config.toml
text_encoder_norm_position = "pre"
text_encoder_parallel_block = false
text_encoder_inner_norm = false
batch_size = 256
Rows from block 3 of the image encoder of a small contrastive image-text model, named by matrix and row number. Rows with one number belong to one channel. Each number is 128 + 32 x the weight over its row's rms, rounded and kept within 0 to 255. All counts start at 0. Numbers have three digits each.
After each channel's rows are labels from the 100 images, of 14848, where the channel reaches its highest value: "lies over" is the class under the peak. Only what is clearly more common there than usual is listed. The data: short English words printed on busy colour backdrops.
# convs1: first pointwise conv (encoder.blocks.3.convs.1.weight, 160x160x1x1), inputs 108-159
# convs3: second pointwise conv (encoder.blocks.3.convs.3.weight, 160x160x1x1, transposed), outputs 108-159

convs1.83:128128128206128128184204128128128128128128128128128128128128128128128128128128128128128128128128071128128128103128128128128128128100165176128128058035167128
convs3.83:128128128169056175128128128128128082086092128128165083128128128076128128079175199067060128128128089128128093128128128128087128128186128128128128128128163128
lies over: letter o

convs1.42:128186128176078128128088128128128128128128184193128128128128128128128128128128144128128128128128128128128128174128062128128223128128128128128128160128128069
convs3.42:128128128217074128128061061128128189010128128128128128128128128128058128128128128096060172128128128128070204128128128210128128128128128128128086128128128128
lies over: letter a

convs1.112:128128128128128068128128128128128128128026175128128067153128150128128128031160128128128172128170128128170128062128156128083085088128128128059128128162128128
convs3.112:059100128128128167128164128128128187072071128128128128164211128073128157128191128128091177128128128128128128128016175128065128182128128169128128128128128128
lies over: letter e

convs1.88:128128128128055128163008180128128128128128128128128128089128171180128128088128128128128178128128171077128128158188128077190166169128184128128128128062128128
convs3.88:128128128128128128128128128128128054178071128128128158181128176128184128128176128162164128056128128083128061128128097128128103128128128128128128128128128128
lies over: letter e

convs1.9:128128128128170128128128128128128128128128205128076039181128128128128074128211183128165128128128080103128128128128128128128084128187128128128101173149128128
convs3.9:128128180128186082049128128066128128091128079128128128076128128128128128195195128128128128128128027128128128128075128128128128128159128128128128128128128128
lies over: letter k

convs1.56:128128185128128128180128128128128060128128194128036169128088128128128128079128128128128128184128072128077128128128193128128175128128146128128074128128128128
convs3.56:073128128128128071128128128181128128128078128076224128128128081128128128128128128232128128084058128079128201063128128128128097128128128170128128201128128040
lies over: letter a

convs1.126:128128128161058128128128128168185128073128128128128165128128128216128128128211128128165128066128128223128207128128128041128128128128175128128091128128128128
convs3.126:128128128128128067128128128128128087128128190128170186128128128128147128128083128165128128128223188208062128128128128128128185128100155065128128128091128059
lies over: letter o

convs1.92:128190128128128128128184128128219128153208128128128067190128128128128128128128170128128128128128128128128128128128128128190128182210128128128167159128128128
convs3.92:195128128162175128128128085128128128128128128165128188051094128128128089128128089071128128128191067128128128128181068128128128128065091128167128157128128128
lies over: letter k

convs1.149:128128128128128128128128128171128128079103244128066128163128078169128080128128128176128128228206128128128128128128128128128128128128128128128089128128164128
convs3.149:193128128095128128128128128128128128128128171128190128128128128159128089128128185128128128128188128128128128092128128063128128089128128128091128128128221034
lies over: letter e

convs1.27:128128128204128128128128128128174128128169128175059077128128171180128128128128173128176091128128079168128128128128128128128178185079128128089097128128128128
convs3.27:216128128128128128128128189128083095128128128128128128128128128128128075128070128212128128153128128128176128159128095128128128094092182128128065128070128128
lies over: letter m

convs1.111:128220128128000128069090080128128128128128128128128128128128128128128056068128128128185128128128128128128199128128128128128128128128188128128209192128128128
convs3.111:059128128069041174128128128128128128194128060234128128157128128128180213128128128183128128128189128075128073128128128128128067128128128128128208128128128128
lies over: letter e

convs1.33:185200128176128245128183191128128128159128128128128186169128128128165128128057128128180128128103128128062128069199128128128128128128128128173128128128128128
convs3.33:128128128221093222128186091128088128128128128128195128185128128011128128128128163162060186128128128128128128085128061095038128128128152128045128128128128212
lies over: letter o

convs1.60:156128128162024184128082128128128069128128195091214216082128128128081128128128128128128128128128128103204128128128128091128128128087128128128128128102103181
convs3.60:128128128128128185128161128072128128128128128175128128128128128082128181128073128128128128070128128099202128128084128164128128128128183128128128128128128128
lies over: letter o

convs1.5:128128128103078128079070084128128077128080128003128128128128128175208170037176128128052128128128128128128128128128128128078128128177128128179128128179072128
convs3.5:128101128128128128073128084051128128128088128128128128128128128128128128128128164015128128095128128128128182128082128128128157128128128128128128080128128165
lies over: letter o

convs1.63:128128128128128128164128128128170074073128128128128073128128163128128201128128128128128128128128052128128184128128128082128128128074128128197128128128128128
convs3.63:128235128128173128034128128128128128128128128128128128128128128128082048128128128050083128128128128128128128128128128172128128128128128128128174077128128128
lies over: letter s

convs1.146:128175128225128155128128128128102128128128128128128092128128128128128128128128128107087080128054128080128128128128128128183128128128128128128167128128128128
convs3.146:128160128128128178128255128128128054128128128187128128128128172072128212128128128128128105128128128128128128073128128128128076128180222128128128089128128128
lies over: letter o

convs1.157:128128128088128165128128128128128128165128201128128128066087043128150020053128128128128128083128128128128128128128128078175128128128128128128128172128185128
convs3.157:128128050128054128128164128128050128128128074128128063128128128056128128128128128046070081128128128128197027058128128128163081128128128128128128128128128128
lies over: letter o

convs1.87:128200128128048128128128128128191128128078128128128128166128175128128128128128128128219223128181128128128157128128068067172128128083128128128128128128128128
convs3.87:128064128128128176128128128169075128128128128128128128172184193128128128190081128128099164128128217128238087128128128128211090128128128128128128128070064128
lies over: letter o; letter e

convs1.73:166085128191167060128128128128128128128075128128107128128128128216128128128128128128128128128128184128128128128128128033128187128159128128128128086200128128
convs3.73:128079128128081128128128128128168128190128128128128128128128062128128128172128081128128128128128128172128128128060026089128128128159083128128128128128128128
lies over: letter s; letter g